From a checkpoint of a small self-supervised image encoder.
Training: muon at rate 0.0058, 2500 steps, batches of 128.
Rows from block 9, named by matrix and row number. Each number is 500 + 40 x the weight over the matrix's rms, rounded and kept within 0 to 999. All counts start at 0. Numbers have three digits each.
# fc2: squeeze-excite expand (model.blocks.9.se.fc2.weight, 768x96), inputs 0-47
fc2.83:500551429425500462462500497500503386542494500498525500500499500500363500500447511501500498502552500501457500499500500501500500500499500501500491
fc2.84:501484444441500535425500445501499482619553500485760500500477500500477499500382633500502475497300500509581495503499499500500501500501500500501500
fc2.85:500505492503500536501500499499502489490513500522531500500505500501463501500485502500501505498512501535512500499498499500500500500500499500498502
fc2.86:501528494489500509523500500500497486483498500493515500500500500500497500499496522500500500500533500517491499500499500499500500500500500500500498
fc2.87:500510420372500467363500465500499503233560501371561499500506500500427500500504502500500527500535500513492496501500500500501499500500501500502489
fc2.88:499509396399500488492500518499489516530574500492425500500502499500537500499401483500499504497447500507520497497501500500500500500500499500500492
fc2.89:500431487500501444578499491500513514505515501548623499499509500501470500500416487500499492494510500515580511502497500500500501500499499501500504
fc2.90:500555508474501265540500495498473462456428500415564499500486499500633500500426456500500486499460500601407496499500500501500499500500500499500498
fc2.91:500514427507500481429500510501504474517497500621563501500535500500462500500465465500500491519420500313479495501500500500500499499499500500500496
fc2.92:500508507481501481514500498500500510503500500475513501500502501500501500500513468500500499499504499508510499500499500500501499500500499501500500
fc2.93:500495485510501531516500496500496476532505500531495500501495500500477500500499490500500498500501500490436500500501500500499500500499500500500498
fc2.94:500477460510503519511501470498489501449481502522485499501502499501508500501496483500501518495508501547514494498501500500500499500501500500501491
fc2.95:500487487462500483481500479501490464476488501467474500500507500500494500500567520500498504506458501518467487501500499500500500500500499500501501
fc2.96:500481407635500552582500399500507492477487500642600501500470500500483500501516573499500503494525500663437493500499500500500501500500500500500499
fc2.97:500538562468500414584500502498510449396454500407421500501504499500480499499387527500502496502523500556456506500500501500500501500500500501505494
fc2.98:500502537493498504510500458501500497490503500541513501499506500500494500500480481500500506502526500499455508500500500500500502501501500499500496
fc2.99:500494516481501500503500499500496494507492499494493500500495500500509501500507502500500499502496500496499501499499500501500500500501500500500498
fc2.100:501512496506500464463499500499497501482500499524500500499496500500504500499511497500500499501513500486530502500500501500500501500501500500500501
fc2.101:501500501501500527528500472501501481505493505543461500500451500500491500500471478500501514516651500509439549498501501500500502500501500501499504
fc2.102:501482548566501630376500504499493492508484497519565500500504500500520498500448569500501496500725500469242501496501500500501499500500499499493504
fc2.103:500502512501500502499500500499500498502500500494509500501497499499498500501481494500500500500490500496491498500503500500499500500500502500496499
fc2.104:499581666935500393547501605502487372713823499493538500500530500500516500501106586501498506508551500408425498497501500499500496500500501500501501
fc2.105:500517503465500507456501529499495467459458501573480500499496500499502500501493559500499500500597500553577497503500500500500500500500500499499502
fc2.106:500479558183499345384500560503517402440570501335740500500479499500566500500418543500498544504485503511472503504500499500499504501500500501499494
fc2.107:500473504452499524519499489500488484474494501462516500501499499500532500500428494500500496482483500493500495503500500500501500500500500500499500
fc2.108:500487483523500574488499512501496478459531500540441500500507500500488499499445493500499511505541499538516505501499500501500498500500500501499499
fc2.109:501501497510500521526500501500501509499491500484489501501504500501485500500480503499501506499519500505501500499500500499499500499500501500501500
fc2.110:500530678590500564628500458506515363390548500580190500500513500500536500500596472501500508500527499582497507501500501501500500500500500500501498
fc2.111:501495519507500508509500494500505527494499501499506500500504500500499500500463505500500493505494500516477501502500500501500500500500500499499495
fc2.112:500498505472501484479501523500501495519516501518497500500497500500509500500514498500500504504495501527483507501501500500501500500500499500500500
fc2.113:500456527402501545518501422500500514495524500487479500500503499500513500500526570500499505492509499488544503497500501499500499500500499501500498
fc2.114:500484503459501488512500507499501514405499500513544500500498500500489501500491499500500501503563500468356500501500501500500500500500500500500497
fc2.115:499490497501501513496501493500501469516497500494494500500502500500489500501500506500500505499482500511514502499500500499500500501500501501501500
fc2.116:500562383579500530458500521500503502654442501667680500499452500500488500500302440500499504502594499439277500500500500500500500499500500499499495
fc2.117:499468497488500511516500517500501467496512500534523501499497500500495500500504510500501504503527500496482503500501500501500501500500501500500500
fc2.118:499503500502500465545500514500502514483487499472471500501512501501491500500488479500500505497496501523498500500501501500500500500500502500500495
fc2.119:500441528510500475593500486500500465500502500458479500500502499500495500500506536500499503492474499462480504498500500500500500501500500500501501
fc2.120:500505512490500503510500480500506491477508500460492500500496500501509500500493497501500501503514500501501497500500500499500500500500501500501499
fc2.121:500466502532501527462499522500502524503488501534434499499500501500503500500489487500501490501558500501514499499500500499500500500500501501499501
fc2.122:500579574444500560624500567497501442519545500435506500500516500500478499500495479500501513509493500553476501500500500500501500499500501500498496
fc2.123:500485511536500493504499493500499512489499500480528500499491500500489500500517495500500490499510500501532498501501500500500501500500500500500500
fc2.124:501506514458500510480500499500498501549482500503508500499500501500506501500498495501499501499474500500485500501501500500500500500500501500498501
fc2.125:500503529520500538499500492499500518510499499501488501500494500500492500499497478500499478499547500518526502500500499501500500500500500500500497
fc2.126:499499499490500491503499516500500488496492500500501500500501500500496499500479514501499503499502500502500500498500501500500500500500500500500500
fc2.127:500490549628500517427500510501505505401508500645617500500504500501508500501438603500500499501486499495506497500499499499500499500500500501500505
fc2.128:501495485491500445510501500500503474478488500474492500500502499500459499500497530500500501502504500515454499500500500500499500500501500499500498
fc2.129:500508520528500470543500534497488510498503501607390500500489500500534500500484452499500503499407500526448502502499500500500500500500500499501501
fc2.130:500498499552499532432500506500504406464432500533506500500493499500515500500463492500499500499533500519504501500500500500500500500500500500499501
fc2.131:501507517515500522514500478500499498500549500496500500500505500500513500501507505501501502501521500491519500500500500500500500500500500501499500
fc2.132:500486488383501562606500486500498634467536501470397500499495501500478500500421548500500495501351500497780510500500501500500500500501500500501509
fc2.133:500467487342500539494500502501502238541349500498448500499463500500622499501456451499500492500551501517421498500500499501499500500500500500499497
fc2.134:500552527493499589506500541499493532542501501472538500500500500499508500500535493499499487500456500526461504499500500499499499500499500500501502
fc2.135:500496529560499694462500497500497509457513500417444501500500500500507500500433461500500502502520501584519501500499500500500500500499500500500498
fc2.136:499516415644501591548500562499492570412495500647566500500501500499397500499416466500500494506454500504478496501499501501500500500499500500500493
fc2.137:499495507499500499510500499501502487492515500504487500500501501500501500499496487501500501500495501505512500499499500500501500499500500500499501
fc2.138:501540402575500479504500476501498487469475500473579499500489500500484500499477481499500501502595500482534498500500500500501500501499501500500497
fc2.139:500511306925499807538500446500512390833410500410811500500516500500423501501274425499500486512418500555527496500500500500500499500500500500501503
fc2.140:500470496514500505465500520500499475502487500524536501500498500500472500500518522500500504497468500487524500499500500500501500499501500500498499
fc2.141:501503480467501500563500468500502508477501500499424500500507500500474500500471646500500506502538500520498489500499500500500500501500500500501500
fc2.142:500490498513500479492500497500502519510508501503467500499509499500501499500496502500499502493491500482532496503500501501500500500499500500500502
fc2.143:500498503487500504408500516500500492473503500482440500501497500500484500499499519501500498504495500498515494501500500500500500500501500500499499
fc2.144:500490498531501512482500503500497496495499501509516499499499500500492500500490500500500503500473500498505502500500501500500501500500499500499500
fc2.145:500449657364499306541500493501529421676771509120502500500526500499455500500573539500499500499689500705431496498501501500500505500500500500499502
fc2.146:500515526494500479527500479500500486482487500506491500501500501500476500501519497500501494499503501506496500502501500500500500500500500501500501
fc2.147:500520547534500484540500494501497539488555500324437500500504500499486500500471427500500497503451500549515502499499499501500500500500499501500504
fc2.148:500483502514499490441500503502504493507503501481493500500508499500500499501490495500499501500441501530505496501500499500499499500500501500499502
fc2.149:500475503550500473529499490500507481439512501510467500501488500501496500500528475500499500498501499699512502500500500500500499500499500500502499
fc2.150:500547571745500562491499511501566413331473499631673500500531500500534500500667368499500498499457501641361502500499501500500499500500500500499501
fc2.151:500506493508499520499500499500502486473498500520503500500502500500501501500519527501499502500501500528507501500500500500499501499500500500499500
fc2.152:501492497519500514521500497500499508512496500513501500499503500500499499500490498500500500499483500492516500500500500500500499500500500500500501
fc2.153:500473502640500664603501453500503541647478501568663500500496499500443499501351481500501500500466500465872505499500500501499501500500501500500503
fc2.154:500491506500500504468500491499501503479505501492502500499502500500494501500505496500500504500483500487507501501500501499501499499500500500500500
fc2.155:500503483440500520562500507500499477506513500483515500500492500499523500501508534499500501499456500509573501500500501500499500500500500500499500
fc2.156:500481415709500620466500475501480354539496501825540499500532501500514500500245498499500528509519500028363504500499500500500499501501501500500506
fc2.157:500508592486500521536501492500501549475492500486519500501499500500479500499503480500500503499507500506487500500500500500499500500500500501500502
fc2.158:501474486480500480502500499499513460501490500515510500500491500499492500500453488500500513493500499510430500500500501500500500500499500500500500
fc2.159:501428562412501710259500354500509533491490500373550500500503500500560500500494511499500506496367500529999511501500500499501498500500500500500517
fc2.160:499532491473499503505500482500499487483501500482453500501499500500477500500495544500500506503456500506507504500500500499501500500500500500501501
fc2.161:500586402419501384633500454501492486527507500420504499501489500500528500500428549500499493508365501441294511499500500500500499500500500500502498
fc2.162:500568408516500520455500552499506473519483501472645498500444500500472500499434412500500538493598497632439495507503499500501499501499499500501480
fc2.163:500488498496500477501499502502503504505500500501503500500505500500491500500472507500500508501503499489499519501500500500500500500500500499501496
fc2.164:500466480456500425546500576496491501457538502511473501500495500499479499501499490500503527500426501569458495501499500500500505500500501500500502
fc2.165:501537378092500444483499487500476450625518501498422501500501499500513500500448648500499516501422500498445498500500501500500498500500501500500501
fc2.166:500501511508500508511500499499504504505499500499518500500498500499500500501512505500501493503498500503489498500501500500500500501500501499500499
fc2.167:500473492472500478488500501500499472477501500503486500501503499500467500499491508500500514495499500511451503500500500500501500499500501500500499
fc2.168:500496494504500506482500501501499500483502500509462500500490500500486500501486508500500489502508500496518507501500500499499500500500501500500500
fc2.169:500540510488500408560500487501502452496512500491495501500500500500448499500480518500500499501469500511514499500501500500501501500500500499500497
fc2.170:500430488437500660395499454499448505457411500380768500500497500500394500500353528500499513491379498629468502500500500500500501501500500499500500
fc2.171:499461542453501552469499480501507486481503500432476500500502500500469500500471551500500507496452500581492498500499500499500500500500500500500497
fc2.172:500497473437499521510500499501500528512432500468498500500519500500456500499549427500500508501494499460525500500499500499500499500501500500500502
fc2.173:500506500510500504535500478500498492440496500543486500500488500500494500500483498499501491498511500477474498500499500500500501499501500500500495
fc2.174:500534536459499490443500473504503535489494499425419499500505499500448500501565411500500509505546502503519477500500501500500500500499499499502501
fc2.175:501508473463499456461499504498507474452517500481461500500498500500487500500479502501500492501518500491502484499500499501500502500500503499501497
fc2.176:500487499478501471567500495499495485513509500456436499500491501500490500501470502500500488494502501515468491495500499500499500500500499500502500
fc2.177:501441532512500440501500485499503481510507500527500499500515500500479500500486473500500489505507500529533504500500500500500501500500499500500499
fc2.178:499534478462500519526499459500508467507528500475445500501492500500506501500455503500501517498397500536580483500500501500500501500500500500502503
fc2.179:501455251204499392587500872499482234086494499480544500500484500500242500500336614499499522499513500745522535501501501500501500501500500499499522
fc2.180:500500496530500481488500498500500507472513501480496500500498500500495500500462496500500500500494500489511501500499500500499501500499501500500499
fc2.181:500497479492500481507500495500502511510499500492510500500499499500501500500492502500500504502494499479504501500500500500500500500501501500500501
fc2.182:500496497493500493501500479500501495496496500492498500500500499500500500500483502500500500500475500502508500500501499501501500500500500500500500
fc2.183:500501515508501482489500503500499489492497500508514499500502500500497499500528490499500499498524500535517494499500500499500500500500499499499499
fc2.184:500516559507500669355500637499496454643596500539549499500560501500530499500451624500500471497615499493860506501501500500500499500500500501503514
fc2.185:500558448412500536539500482500494433457463500413351500500503499499622500500539515500500513514575500522643489498501499501500501500499500501501496
fc2.186:500556677558499658590500565499533494519435500328209499500535500500394501500510479500502414487460499708709511496501501500500498501500500501501490
fc2.187:500495510581500496530501515501486453452504501456487501500513500500491501500416507500501508499489500464511503498500500500499501500500498500499500
fc2.188:499557681500501423516500489493509416422472502422565500499515500498504500500560445500503494478480500430442498503501500499500500500500499500500501
fc2.189:500508537531500602336499493500516499525526499585487500500457500500424501500465512500500481504586500610507488501500500500500501500500500500500495
fc2.190:500479506501500503491500503499500497482497500497498500500497500500503500500505500500499499501503501479500499500501500500500499500500501501501500
fc2.191:500510512524500531540500498500500518500521500544551500500498501502497499500481512501501498503507500490478498499500501500501501499500501501499503
fc2.192:501512549581500427606500511500505501557487500560502500501504501501496500500461524500500498498477501555534506500500499500500500500500499500499501
fc2.193:500461383592502570606500488497472484533575499467610500500520499500598500500439668500501479496364500488624502504500500501500500500500500500501501
fc2.194:500520454632499647316499529501501407559428501605761500500475499500509501502527414500499496500730500547508506499499501500500499500500500500501497
fc2.195:500451475464500459487500435501495479492497499617487500500497500500503500500495557500500494509526499464478491499499500499500500500501500500499500
fc2.196:500507417467501503390499499499502511407491500454513500499490500501492501500500492500502500492536500475486495497501501499499501500501500500501500
fc2.197:500497499485500466505501499499509482517481500444461500500484501500490499499412541500500480506506500535476504501500500500500500500500500499501501
fc2.198:500510514507500503539500497500504511499530500519494500500531500499466500500479502501500492501513500471500501500501499500500500500500500500499504
fc2.199:499508499502500573497500393500506455510466499503540500500469500500458500500447504500500483512510500535436500500501500500500500500500501500500506
fc2.200:500511480502499553513500500500500532482497499478516500500495500501499500500513513500500506497484500503507499500500500500500500499500500500500500
fc2.201:500511488490500463492500477500500490493503501493517501500502500500516500500478506501500496501476500499492491500500500501501500499500500500500500
fc2.202:501523621528500265527501488498501547496488501599459500500478500501413499500412503501499512510578501411463503502499500500500501500500499500499494
fc2.203:499503523485500544533500489500504498527519499520532501500497500500498500500516532500500505498512501476519498500501500500500500500500500500500498
fc2.204:500516494474500502507501507500505493496497501498519500499501500500491500500489498501500498499509500506519500500500500500500499500500500500500500
fc2.205:501493479556499453533500454500494520496465499826674499500496501500522500500499536500499467499647500259511504500500501500500499500500500500501500
fc2.206:500509502455501527370500503501499658479492500480536500500490499501510499500472550500501496502548501554506511500500500500501500499500500500499493
fc2.207:499485540503500472488500512500499501513504500470482500501500500499494500500476515500500497497497500502504501501501499500500500501500500500500499
fc2.208:500483527494500465505500501500501500514503500498494501501500499500516500501472496500500501501512500490525500499502499500500499500500502500504499
fc2.209:500492474504499493498499499499501512506502500506486501500501500500484499500498514500500497502478499482488501500501501499500500499500500499499501
fc2.210:501438487504500549475500487501501538540496499473609500500509500500493500500493465501501494497603500500498501500500501501500500500500499499499497
fc2.211:500450361825501400672501618499506410707502502369457500500506499499357497500132500500501487515467499578370497503501499499500500500500499500500478
fc2.212:500491498645501574479500485500501495492510500755490500500492500500521501500472515500500498501414499671502501501500500499501500500500501500500502
fc2.213:500485534442499415506500499499499480518523502460398500500481500501512500500437539500499503502509500496558500501499499500499500499501500500499503
fc2.214:500483460494500523655500549499501498536508500620704500500503500499447500500538360499500500498470500461509501501499500501500499500500500500501502
fc2.215:501547549383501427442500529499510514519525500552500500500511499500546500500420599500500514498404500559332488500500501500500501499500500499500501
fc2.216:500587494534500503556500463500503481501485500494629499500503500500526501500523445500500511509555500511433470500500500500500499500500500500500504
fc2.217:500424485453499493483500495500501535467510500487536500500511500500531499500497493500500498494475500522480496500500501501500500500500500500500505
fc2.218:500502486509499470523500494500499488482502500465505500501498500499496500501489512500500500501534500487532499500500500500500500500500500500502502
fc2.219:500455443405500289425500460500497671602520500431397501499485501500498501500428467500500501494365500627999522500500500500500500500500500500501509
fc2.220:499504506633500462482500476500503388599524499634330501500479500500527500499474577500500508498536499652477498499500500500499499500500500501500496
fc2.221:500492519536500474483500492499485493458500500483542501500503501500503501501504506500500507500515500442494500500500500500501500500499500500500500
fc2.222:499429643331500385438499494499541531518749500304885500500522499500465499500490470500500559504470500424709508500500500500500499500501500500500503
fc2.223:500499511473500499488500510499498501534501499513491500500497500501497500500505484499500498499461499498510500500500500499500500500500500500500500
fc2.224:500602591664501505650501363501493500433442500458382499500495500500596500500471533500500458496449500471504500500500499501500499500500500500500497
fc2.225:500517469502500494482500497497506473481502500518500500499500500500485500500484503500501523486482499505469490503501501500500501500500500500500504
fc2.226:500511498521500491511500517500501494514502500504488500500500500500492501500494484500501496500526500496491502500499500500500500500500499500499501
fc2.227:501496494497500522516500501500501507514497500495494500500499500499499501500511491499499496502510500506518503500500500500500500499500500500500501
fc2.228:500587543447500611483499507500505608645485500414598500499520500500474500500401461500497521513565499581536498497499500500500501499500501499501509
fc2.229:501423604765500418499501606499529669719541499875259500499478500500425500500031518501500505509607500461206501500499501499501500500499500500498506
fc2.230:500480491481499479493500496500498494464494499501504501501502499501504501501496502500499497497495500498491500500502500500499498500500502500500499
fc2.231:500517494499500468471500504500501513504468499530506500500498500500507500499504503500500504501495500488499499500500500500499500500500499499499500
fc2.232:500506497494500500514500507500500500499499499507514500501502500501494500500496505500500498500515500495505502498500500499500500500500500501501497
fc2.233:500495509491500498355500455500497504455507500524529500500482500501488500501502499499501493505466499495487492500500500500501499500501501499499499
fc2.234:500494496487501431479500495500501505512508500481507499500505501499498498499491491499499523500450500495477502499500500500502502500501501500493501
fc2.235:500522566378501398338500464496517531344460499579578497500488501500521501500536505500502503497471500359350501502499499500500496499499500501504502
fc2.236:500460575450501205428500579495484602420404502671550499501514500499501500500358572500500493500357498441516491496500501500499496500500499500504502
fc2.237:500497508505500506489501492500500499497495500488504500501502501500478500501484492500500501500479499514524500501500500499500500500500500500500497
fc2.238:500502496494499497494500504500500497504504501488515500500498500501502500500493502501500501499509500508493494500500500499500500500499500500500501
fc2.239:500493510424499539485500451500500426439528500471497499500502500500507500499474460500500503499566500481413501499499500500500500500500500499500491
fc2.240:500488436756499464470501421499492532327468500534702500500448500500515500500435460499501499498473501707362500500500501500500501499500500500500498
fc2.241:500504497502500500488500501499497491504501499514496500500499500499493500500486504501500500501500500500500500499500500500500500501500499500500500
fc2.242:500473506494500485429500500500502500487500501495474500500502499500507500500502496501501505490515500502504499500500500499500500500500501501501500
fc2.243:500479503495500492497500501500502508504501501496494499500502500500491501501505508500499503499484500489498501499500500501500500500500501500500499
fc2.244:500495499513500512494500506500499493498499499503501500500500500500497500500518497500500501499492500487505500500500500500500500501499501500500499
fc2.245:501488505468500500502500491501499506514498500483490500500498500500515500500517503500500499499493500488504509499499500500500501500500500500499499
fc2.246:500509542454500533445500520500498500489504500477488500499494500500500500500509433500499499501505500541494500500501500500500500500500500500501502
fc2.247:501500502581499483398500514500507499528531500371528500501503500500460500500474519501500467509460500493520491500499500500501500500500500501499499
fc2.248:500492521540500643427500492500500522544501500605568500500502500500516500499555587500500480507554500578446499500500500499500499500500501500501500
fc2.249:500502515488499502491499500498499487501495500509495500500497500500501501500499503499500501500499499493494499501500500500499500500500500501500499
fc2.250:501502547517500460509499519500498561494502500498506499500502500501483501500511483500500503502478501510637494499500500501500499500500500500500497
fc2.251:500507492512500525500500506499500480508497500480491500499501500500500501500500494500500499499504500502488503500499500500500501501500500500500500
fc2.252:500511488516500522504500502500509475511508501483491500500482499500478500500467502500500496500516500473504502500500500500501501500501501500500502
fc2.253:500504505496500490505500497500499497508496500522491500500503500500495499500490513500500502499503500481495502500499501500501500500500499499501501
fc2.254:500547497448501482463500519501503436441461500614551500500501501500507500500429639500501498498525500370415499497500502500500500499500500500500500
fc2.255:500504512481500488476500501501496572509489500489463500500502499500486500500527498501500495499507501475526498500500501500501499500500501500501499
fc2.256:500497515494500526634500472501502536515490500459497500500513502499486501500461525499500491500530500566495496499500500500500499500500500499498498
fc2.257:500497448592500705526500472500509518594478500510541500499512501500488500500396288499500504502480501324407517499501501499500500499500500500501502
fc2.258:500503515498500517413500507501502538473501499449486500500497500500503500501522461500500502503511500497495500501500500499500499500500499500500499
fc2.259:500192556298502501526501467499485430420499503493301499500511499500462500499529525501501478494277500460488513501500500500500506500500500500504501
fc2.260:500491483605500517261500498499506432399523500537400501500472499500508500500402536500500499500423500573489500500500500500500500500500500500500501
fc2.261:500468486827500275680500474501505439429451500820576500501494500499492502501209371500500499505390500445554521500500499500501500501500499500501496
fc2.262:500510361451500469502500499500508521530508500509530500500492500500512500499498483499501504497504500548462497503500500501500500499500499500500505
fc2.263:500489454484500463518500505500502515542503500491500500500496499500492500500494504501500499500555500502499500500499500501500500500500500500500501
fc2.264:500492522496500483489500483499502497505509500503553500499491500501464500500511474501499506505451500448488490502499500499500501500499499500499500
fc2.265:499504426432499509502499481498504504538465499462480500500498500500487500500469509499499486495516502462491499502501500500500500500500499501498499
fc2.266:500583570590499615247501500499498472507512501387407501500510499500585500499520486500502504495583500597455496500500500500500498500500499500497494
fc2.267:500494491480499510492500497501500504499503498505500500501498500500497500500461496501500508502490500507486497499500499500501500499500501499500499
fc2.268:500495502490500500519500500500505501506484499514505501500503500500497500501492499500500498500495499528494500501500500500500500500500500499500500
fc2.269:500501492486500509514500510499496496468508501485500499500506499500505500500507513500500499501515500488518495500500501499500500500499500500500501
fc2.270:501477484458501453438500460501502501498484500439483501500487499500484500501507514500499504500475501499446499499502500500500499500500502501500504
fc2.271:500510522483500419503500487501513424508452500540561501500494500501453500500435501500500506500495500472433500500500501499500500500501500500501501
fc2.272:500522680616499564640500363501497501539440501625436501501497501500519500501479527500501467505544500611609502499499501500500498500500501500501499
fc2.273:501482508463499502434499498502498507485507501473502500501482500500494501500474488499499508500476500495496505499500500500499500500500501500499499
fc2.274:500522498494500509511500512501499521524498500505501501500499499499503499500485494500499495501527499503458499500499500500500499501500501500499501
fc2.275:501463456604500582379500650502474489417568500517434500500528500500535501501169382500499460503504500465371502499500500499500500500500500500499486
fc2.276:500512532589501538549500536500500508714518500629454499500501500499514500499350377500500489501334500629554499501500500500500500499500500501499501
fc2.277:500474477525500471502500485502503458451511500473527500500495501500487500501482496500500505509473502573507487503499500500499500500500500501500501
fc2.278:500530445409500495510500504501504485557487499515466500500488500500504500499544511500500498495501500496522501501500500501500501501499500500500499
fc2.279:500502509501500518512500500501501497507497500511490501499500500500507500499505502500500498510502500491510499500501500500500500500500499500501501
fc2.280:500632610544501537633500484497506565545525500543541501500488500500461499500501484501497502510641499630550512496500499500500499501501500499501503
fc2.281:499464376447501359332500504500492676532460501517602501500491500500547500501610449501500504514492499496547490500499500500500500500499500500500507
fc2.282:501495474534500536522500499500501490541501500506553500500504501500488500500487515500500501501512500500530501499499500499501500500500499500499500
fc2.283:500511495477500495468501502500504511501501500484486500499498499500502500499495507500501499504489500497494499501499501500499499501500500500500500
fc2.284:500530457447500660493500502500508481425471500523446500500489500499477500500412564499500487499509500559460499499500501500501500500499500500500499
fc2.285:501485552485501455448501485499503451474487500460473499501515500500511500500479556500502493505538501463508492493500499500500500500500500500505497
fc2.286:500474584491499710690500486500492525521552500712622500500488500500500500500367514501500487499434501662571502500501500500501501500501500500499503
fc2.287:500443412655500549436500521500518421427500500526620500500486500500499500500384548500501465520425499586440502500501500499500499501500500500500501
fc2.288:500514521491499500468500492500499429465494500459528500500498500500520500500448532501500530506492500476474510500500500500500500499500501501501495
fc2.289:500490531560500447511499460500502513522380499603547500500495500500513500500281424501500501501355500443533511499500500501499500500499500500501501
fc2.290:500503492500500497510500499500500500509496501513502500500497500500496500500492461501500498500490501507508500500500501501501500500500500500500500
fc2.291:500523647328499589513500556498536447204476503347544499500491500501401499500530596501498542499608499581226504499497500500500502500499501499500496
fc2.292:499493490499502567490499422496499602483509498507527500500518499499516499499520500500500524499634500561576503500500500500500500500500500501501498
fc2.293:501499361592500526505500430500502367659480500614538500501514500501495500500547475500500499500543500445437497500500500500501500500500500499500498
fc2.294:499491511498500502500501494500499503492501500506493500500500500500501501500497503500502501495497500514531502501501500500500500500500501500499497
fc2.295:500491490481500506458500484500503482499489500478459501500501500500472500500489498500500486502476500520495500500500500500500500499500500501500498
fc2.296:500481528465500479496499535500495507558497501513494501500489500500481500500466443500500528506567500498498500498500500499500499500500500500500495
fc2.297:500498502456500505501500507501500489532496499512486500500509500500498500500492492500501494509479500512511498499500501500500498500500500500501501
fc2.298:500443515644500604625500421497478660999975500622679500500494500500611500500577454499502490522455500351377505501500500500500501499501501500501509
fc2.299:500433249642500582517500553501515298606579501421715500500484500500494500499532604501501461486621499503665501502500500500499499500500500500499499
fc2.300:500530587586500470554501591501519457534505500523728500500486501499253501500339517500499496494432500482210500500500500500500500500500499500500499
fc2.301:500489525513500504373500461499509562476545500462449500500488500499547499500331398501500549507523500503505485502499499500500501500501500500504499
fc2.302:500508480504501505505500511500502513498519499495486500500501500499461500499474518501501505501500501522438501501500500500500498501500500499501498
fc2.303:500452448471500455496500512500523515498497499503495500499475500500470501500444508500499504493465500516540497503500499500500500500501500500497503
fc2.304:500497507507500507489500498500496494489493501488500499500500500500499501500469494501500501499488500493491500500500500500499500499500500500501499
fc2.305:500481491486500458472500496501497495462506500433519500499494500500515500500502509500500502500437501509518507501500500499500499500500501501500497
fc2.306:500569380532500298554500553500493445565520500419708500499521500500526500499440491500500505500630501254495501500500501500500500500500499500499502
fc2.307:500481604400500237461500596498588429496902498534483500501501500500709500502488715500502501504517501657441501496499499501501496501502500501503495
fc2.308:500484495531500544502500523501505501514497499535510499500500500501499501500481521500501502502496500476550500501500500500500499500500500500500499
fc2.309:500503499507500474524500501499502498503501500466550500500504500500500499500498522500500498498490499510496499501499501500500500500500500501500500
fc2.310:499504514457500617591500449498496452451435503339464499500486499500541500500364491500502499497480502490451502502500499500500501500500499500499498
fc2.311:500494509471500528431501444501507617454545499519425500500496499500496500500458664501500504500409500430383502501500500500501499499499500500500501
fc2.312:500495522511501525511500489501502500496501501506498500501498500500518501501476507501501504497494500507457500500501500500499500500500500500500502
fc2.313:500432529555499552311501493501496392525510500489489501500503499500455500500486517499500490500414500505548501500500500500500500500499500499499502
fc2.314:500491481453500453533500471500509391506437500609491500500465499499444501500488490500500498497467500479471501500499501500500499500500499500501497
fc2.315:499499552624500506469500484500503523530499500726628500500490500500514499500434541501500510494494500401459500500500499500500499500500500501499502
fc2.316:499491385694499550554500517500496497355693501351457499501476500500488500500509453500500502501556499276509496499500500500500499500501500500498506
fc2.317:500454455375500544507500533498504487494494500533478500500471500501583499499468429500499550514488500558503492503501500500500501499500500500499502
fc2.318:500493459511500512494500501501499500504498500464541500499510500500492499500496489500500503502521501498472499499499500500500500499500500500501500
fc2.319:500453486574500444494500483499501458551503500446601500500472500500547501500422458501500503500640499574479496500500500501500501500500501500501499
fc2.320:500499511485499484517501503500499492527500500491484499500492501501504500500512507500499499499496501496493501500500500500500500500499500500501500
fc2.321:500499475505500475446500476500499467493494501512483500500497499500506500500474490500500505498520500513536501500500500500499499500500500501500496
fc2.322:499575609607500604627500458500512550549443501645595500500508500500505500500363574500500504503454500572415498500500500500500500499500501500500502
fc2.323:500451530393500516461500539500493493525686498443606500500480500500466500501472492501500501496420500540400505501500501500500501500500501499504501
fc2.324:499472500518500457500499509500501522509504501491492500499504500500488501500467486500499489501506501508402504501500500500500501500500499500500500
fc2.325:501521471389499529682500530500503399522492500724620500500499500500442500499537524500500495501526500471513500500500500500500501499500499500500499
fc2.326:501499483497500497494501503500498495490503500499447500501503500500506500500497463500500498501367501487496473500500500500499500500500500500499501
fc2.327:501504499477500477411501505500496521547484502416463501500490500501487500500488501499500524499510501510505527501501500500501499499500501500503505
fc2.328:500437493486500484468500490500500458503509500489490500500503499500470500500507499499500494501486500453499504499503500500500500501500502500499501
fc2.329:500496468472500432518500471506500490493514499449487500499495500500499500500513505500501517505514500472463502498500500500500502500499500500501500
fc2.330:500506451660497467482499500502494512363504500564764500499492500501478500500447560500499483518645500568477508499500501501501500500501503500503497
fc2.331:500518452823500247592500422500496556426471500868578500500501500500475500500230392500499490501538500277594500500500501500500501500500501500501497